python train.py --arch="inception" --model="multi-label image tagger" --dataset="cartoon faces" --train_examples=203450 --image_size=64 --crop_scale_min=0.8 --horizontal_flip=false --rotation_deg=10 --norm="batchnorm" --hidden_act="elu" --depths=[3, 6, 6] --kernel_size=3 --stem="single" --widths=[128, 192, 288] --num_labels=47 --mixing="mixup" --init="small_normal" --optimizer="muon" --muon_scale="original" --learning_rate=0.039 --momentum=0.9 --nesterov=true --orthogonalizer="newton_schulz_5" --adamw_lr_other_params=0.0013 --magnitude_pruning=0.7 --max_steps=7000 --batch_size=128 --epochs=4.4 --lr_schedule="cosine" --final_lr_fraction=0 --warmup_steps=1400 --weight_decay=0.01 --adamw_weight_decay_other_params=0
Rows from block 10, named by matrix and row number. Rows with one number belong to one channel. Each number is 128 + 24 x the weight over the matrix's rms, rounded and kept within 0 to 255. All counts start at 0. Numbers have three digits each.
# r30: branch 2 reduce pointwise conv (model.blocks.10.r3.0.weight, 72x288x1x1), inputs 192-239
# b30: branch 2 3x3 conv (model.blocks.10.b3.0.weight, 108x72x3x3, transposed), outputs 24-29, a 3x3 kernel for each
r30.18:128121128128128200168128128082128163128128155078128173181181128128128128128128128128128128128161128068073180103161128128128111193101101128203128
b30.18:128128128156128128167128128128185080189207040128228031097128128128128128128173174128128128128065128090049128181128067105157171063185128168128128128100128128113128
r30.19:091128091128190128128067128128128128128128137128128128128128128096188128128128146128128128174128128128128128163128128128128128128128128086128128
b30.19:163128128128080128128128157128128128128155128128167128128128128073128128128128128128128128162078128100128128128128128128128128128128166128128128110128167128128128
r30.20:128088128174128084128169128128128128128128177076128128128128128171128102095128078128128128128128128104128128128128128128123128128128128128128128
b30.20:128128128128128128128128204128128128128128128145092128128190141118079128142128128104128128128128128105128139154128128128128128128132128128128128128128063128155128
r30.21:197163128128128128128103128128118128171128128107096128154128194128128145128128128128128128128098128185128128128128128128128168162128128128128128
b30.21:128128128128171128090128128128128128071128128107128128084128128091128128128128128128128242128128128128128128128171128128128128053128162128128128128072128128128128
r30.22:128128158128128170128128128196128128170076128128128128128100154128128147128128072128128128128128128128128128128128128128069128128128128163128128
b30.22:128083128128128128128128128128128128128128128103163128128128134128111128169128128128187128090128128128128128158128128089108128128128149101074128128128155128184128
r30.23:155176114093128128128128149128111128072128152128112128128128136128085128128128128161128128128128128128128128081145112128128128128128128128128128
b30.23:128128128128128128121128128128086128094126170128198176158128173173128098128128128128128128112128168111128146128128128160080128160190128229165108170128128128128128
r30.24:128128128128128150128128083128128128101099094156173085128128156128128128085128128128177128128105128186128170076128128128128128128128105128128128
b30.24:128128128128128205088128128128128128128128128128128128128128128128128168128128099109128128128128128128128091128128128160128172128123128180128128175128128128107128
r30.25:128115089128128128128083093128128128128128128128128128128128128128128128128128055166128099128160164128162159128128128150170128128128128128128179
b30.25:164128194128128128128128128100128086128128065128085113128092104128252168128128159128128077159128026128085128128128128128254128170128128128128128180128128194128128
r30.26:128128074056155050128128128113174169095128073181102128128128128091128128128166194082105128128128128128128128149128128091058098077096082082189128
b30.26:128078128187127128145128128128128105128128128128208128100090092128128128115082128105128128128128190145128128060071101128157128169128128128128128034128128128199128
r30.27:128095128086128128097128128128128128184128128128128126128128128128128128128128128128128155091128128128128167128031128128128128128128128128128128
b30.27:128128173128128128128128128128128128128128128054128184128113128128147128128160128128128128128128098128101128088128128198128078128095108166105128099128128128128170
r30.28:128128128128134177128128143150128091128155128128151128128080128085160128109142086128081128128128128128128128095128128106204128213128128117128128
b30.28:100128170099128128078145128128128150096128128057128128137178171128128088128085083128165128128128128128128128128128128088128180128128128128128128128128128142128128
r30.29:167128152073128081128089130128128128128128103128170128128128128128099128110128128128128128173128128139128164128128128128128128128128128128128128
b30.29:179128128178128128128128084105128128084135128108146128128171163128128128128128128085128128043168128128128128062168128128128128128128128128083128128216128128128128
r30.30:128128128167128128128128128128099128128128128128084128128128128128098128128128128128101128128128128128058128128082128128128195128128147128128145
b30.30:128125128128128128128128128128128128128195108154178109170128128165128128128152128128156128128148116128128128128166128128075128128128128145128128128128165128128128
r30.31:128128128117128107128128128128128173128128128128128128128128128128161128128128128128128106080163128128128107128128128128128075128128128128128128
b30.31:102128145103128128128128128158128128082128128128184128128012099128174128128156128128128107128167128128128128076128120149177128157128128088128128095128182128128128
r30.32:184128128133128169128128128128128114128112128128128128152128128128166128162128075128107128128128096128128158128128091128128128128128128087128163
b30.32:128128215128128128147128128102128128099184128077250165128128128128128128128128074128170128128128128128128092188160128128128128128108128128128177128159087128128128
r30.33:128128057128128076128128128128128128152128128128150061128128090179156128157128087072128128128128128128128149073128086128128108128128098128169128
b30.33:104088184128128207141128128128128108128155128091128128128157114114141048128128128128128128128128128163153128128128128128058128128081167128128142128128128128119128
r30.34:128075080112128128177102128059155128128128128128128128128128128128056128128128128128218093128128048128089085163179128128128072069173128086080128
b30.34:128079128086067147128180128085128128120128074128183128128069103091089083128128128097049132128151166172160128128128185159128108128128128188128128101128128128128128
r30.35:128128128064167128128098075128166128084128163128128128128109128128095128128090128128128128128128158174128168128128128128128128128148113128128128
b30.35:128128103188184128083128128128128147148128172128128160128128058158128128128128128063128128128141128128128128128160128166168128128128090128177128128184128128128128
r30.36:146083128161152128128128128128128128195128183101161020128128128128128086130128162150128184128128128128098128128128128092105128083105110128070128
b30.36:128128181098109163128074128128128089128128081128128046134167185128112128115118128183128128121135128132128128184168128128063159127084128128128128128128090096128128
r30.37:166128118128128128128128128096128128128128128128128128128128101128128128168095095128128087111128128128128128118128156128128170164128089128160164
b30.37:128128205128128084128128128113128128128145128128164128128128128128128128177164128128128128128128128128128128128128067191128128128128128113128128105149128128128128
r30.38:128128090128128128158128128128128137100128128120177128102128128128068128128128128100128128128128128128102128184081128128114128128128128128128128
b30.38:128128128128192169128128128128128128107128048141128128128017128167165128128163128098128147185128128128128128128128159128128128128128088168128091128128128096128128
r30.39:128128128128128198126128088128128128128152128128128159128128170094128168128128128164128128128128142128128128128159143128128128141128200128128170
b30.39:128128128167128174128128128104128128128105096128128128128066099128128128091090128128128128069128179128128168128195128128128128143128128156145153181128128128128105
r30.40:128152058128128170128128128128137128070128128060164166128128167128128168128068102128161069128128128128128108128128162128128128128128128163128128
b30.40:114128128098184173128128128128128128128128098180128128128128092128128128128128128128128139128128128128115084128128128128099177128128128128128128128128128082128111
r30.41:128142092087128128128074127128169128104128128128128101128128128175128217128153128128166128128128143128128128128064197128128128091128128128128128
b30.41:128128179099128128128128128128128128065128160076128128128167128128128128128128128079128128187177128128128063128128128128128128128128128027128128128128128128087128
r30.42:128128128128194128128128128128128128128128128128128128128168128128119128128067148159128128155100128187128128128128195128128211128079128094128085
b30.42:128165149128166128091128079128128128128128141149100182128083128128128128162128128059128146089131157128160128102128128066097128128084128128177128107078128128128128
r30.43:128128128128128074102128128128142128128166128128128144128128128128128128128098128128077128128128128128128128128128163111128128132128128128128128
b30.43:128128128128128128128128128178161128128128128128128101128128128148128128128128128153112128128080188128117128128081128128088128128128128128128128128060128128164082
r30.44:097065128128128128128128089088128128229128049128128128086128128128205064128078128128128128152128128128128128128128128128128128145128128109128156
b30.44:128128128128128128128128128128128128128128077128128073128128128063070128128128161093128128083152128160170128128128128128128128128102162128128128128128162114128128
r30.45:128128128128128112128186128194063128128159128128167128128128128173093062128128128128138128103128170206161157094102128128088090128128128150128128
b30.45:182128075128076110052110187128128128128128128128175167128128074128128128156128163128128128128128128128128128128078128128128138128169162128128128099128128036154128
r30.46:128128128128128225166128128128171128128128128108128179128085128128075231128128147128128128128128165128128090128128178128092128128077128128128128
b30.46:128128128128128102128128128128128128165087113180169111128128096128166128179128128128128128128128128067128128128102068092128128128144128128128128128128128100128128
r30.47:078128128111128128128128128128154128128128128128128128109128128128128128128164128128102128128128128081128128074128128156128128128128128128086128
b30.47:163128128128128128117128128128128128128128128128106128128128128128070128128113128128128181128052080088070194128144128108128128128128108196148128128108128128071128
r30.48:148128128128147184128061128166128128128128128075128128156102128128128143128128128128128128128168128128128164156128128180128128128128128108074128
b30.48:128128128128093128128128128094128128128128128128128165128114128128128128128128128128111128117128128128128128128161128147128128128128128128128128128087128128128063
r30.49:164173060128128094070053128128128128128074128128128071084128128186128128128128128128128128128128192177128128128081128089128128091128128128128088
b30.49:128128128172083070156128128128128128128128128128190128128058128160128128128183128128128160154084128049093212128128128128174057143128128128097155128128172128096090
r30.50:161165128128089128128128176128128128128128092183128095099128128128128128128128070128128128128128128161128128128128128128128128128103090128128155
b30.50:128128159158060128128128165128128128128169128128128107172170128128128098152128128128145128128155128128128128128128128128128128128128128128128128128172128128128128
r30.51:128128107128128128157128093128151175178128128095128128107128128128036128128128128128128128128166128128128128128128128103128128075128128128128128
b30.51:128128092128169164128128117128128142128128128128128128128188182128071128128128128128082128112128128084148160128128128089061128128128128128128128156128128090128128
r30.52:128151128128128100128079128128128061128128101128095128128128128128128128128144077139128128128128128128128105094128128128128128128075128128128128
b30.52:128128128128128128128176128128128128107070106114128074102128128128193128128128128128128128128128192180128128128128128128128128128126128072082128128128128160128128
r30.53:087128110128128128128060128087128128128187128128128115128128163128128097128159161128128128128152128128128147086128128128078073128210128128128128
b30.53:128166128128128157128091128128128128128128128128083128128062128128199128128128058116128074128128128142181128128149128128091128128128128128128128128128128087128128
r30.54:128128128128128128161047083159128128128128128080168182128128128128128128144128074128128128128128128128128078161128128128128128128128128128128128
b30.54:186128128128027128128198192128128128151128105157103103135128128128128066128169128128103128128128128128128128128128160128128128128128128128128145128146171128071051
r30.55:128151128128136128128190128154128086163179097128128128128128128128128128128128128128086128128074128128091128128154128128128128137128146128128128
b30.55:128128128128128195128128164186128128196128128128106068128128128128128128128128103128128128080128128106150170074128128128128170128128128128128128184128128128128128
r30.56:128098103128128128128128128081128128101128219196128066128035128171075128128117128145128128128128128128095128128128115128163190128168128128128128
b30.56:128128128128084058128128128128128128128064170128066128128128128128128128128128113173128120128128128128128128128128120128160101128128128081035128128128128128156072
r30.57:128128128090181155128128204101128128096128128128088095128128128128128128079071128128128128128128128128157128128161128128105128078128128128128128
b30.57:076128128128139128128128128128128128128128128128128128128128128149128128128128145128111128128128128128128128128128128128095066128128098128128128128128113128128128
r30.58:128128106138128161128128128077160096128128181128128128204050105128096128128128128128128177128064078195103036168215128128128128088128095128114128
b30.58:064165179082208128087128128069128128128128147149128128128128140128071128128128128128100111128130136128128128154169153128097128128128128128138128071094128113128128
r30.59:128128128128128128102128128128128128128128128091128128128128128128128128104072128128128128128055059128128128105128128128128128128166063128128128
b30.59:057128128088160128128159166102128128128128128128128050128128128128053128128128128095128128128128128159128128128128128081109128156128128128128128128128128128128128
r30.60:128099128169170103128128128093128098128128128128051128128128128078128128158128128128128128128128128148128128128203128128128090128128077128109152
b30.60:128128157106128128128162097128158079128128128128128165090090128128128128128128088128128128128128128128128209128075168128128094170128128090128128082102128159175128
r30.61:128128128128071128128128128190128128128239128128128128128128128128128128128076128128128177109128128110077128128128128128128128128128128128191128
b30.61:128128128147128128128128128171155128128128128128128182128128128128128128128128128128128064099165128128128128128128128128188128138128051128173128092163128088182177
r30.62:128128128128128181128100070128128161103128128128128128128128128128128195128128187128128058106128156128128128128107161128128072128128128128128128
b30.62:157128128128087128128128128128128128128128174128081128072209201070072128128128128128128128128110128084170195128128128128128128128128087128128173128141128128097085
r30.63:165164128128128128128128128128128128128128066128128128176128128128128103128128189143128128128128128128128128128128128128061128084112128104128128
b30.63:128128128128140128128128128128128128105128128128128179155086128128102128128128128128128163128128128128128101192172128128034128128128132128194128128128128128128128
r30.64:128128128128128128128087128180156084128128128128128189128128128165128128160128128128162128128128093128128128128140128128128115161089103128128128
b30.64:128128128128128089128071071128147128128128103160128107128178128164128128128128128128128063128102128128150128128128128128169128128128128128128128128128128128093128
r30.65:045065128128128178128128128128128128128128128128065128128128164128128128162128160128128099128128128128088084128128128128128128128128084118128174
b30.65:128128128128167141096128102128128128128128080128128096092072128188128128128128128128098079128128128176128128128128116128128128128128128128089173128128146146161128
r30.66:128128152156128128090128128148128156128128128128153128128128128128128128128128128128128128128104128128128163128094083128070128128128128128209150
b30.66:170128128128093144096128139128128128128128170153067128128169096128128128128128128128128157128128128075128128128128128150128128128128128128193128079128128082128164
r30.67:128128128128128128192173128080101128128128164175157128115171128128128148128128186128128128128128128161128128093128128128054128186128107128128128
b30.67:128128128128128128128102128128128060144174072128160128128125093149128128128128128058075128084128160194128128128128128095071128128128128128128128128128128067095128
r30.68:128128128128128067128128128081057128128188069128128154084175171128064128072128128128128128154128128128089068092128172128169131128128128179128074
b30.68:152128128128128081134128113128128128128128076195128064128128095085128128128128100110128063128128128147166104128128098128194128128128179121128128128182175128181128
r30.69:128128190071128142128128128128083128128128128128128128128128128128128128128128128128128076128128128128123128151128128091128128128128128128155128
b30.69:128128128128128092128128128128128109128208128081220128128128128128128128128128128128088149128128135128158128128128128128063113151128128128079128128128128109157128
r30.70:128128128128119084128128128128128128128128152110175116128128128128128128128096128128084161128128128167128128070075097128128158128128128150128128
b30.70:128128128128128128156128128128128128128128060128145128128128128128128128128128128128128128156128128128128128107128128034182198049203157104128128128166128128128185
r30.71:128128077128125128175128128101069128128159144128160128151128128198128079128128065128128128128128128128069128005128128073128128188128128120173128
b30.71:128147128165128141128085128176128124128198099128215073128128128128128080128128128160128132162128093128105128143128128075098186104128128175128128128128107088128146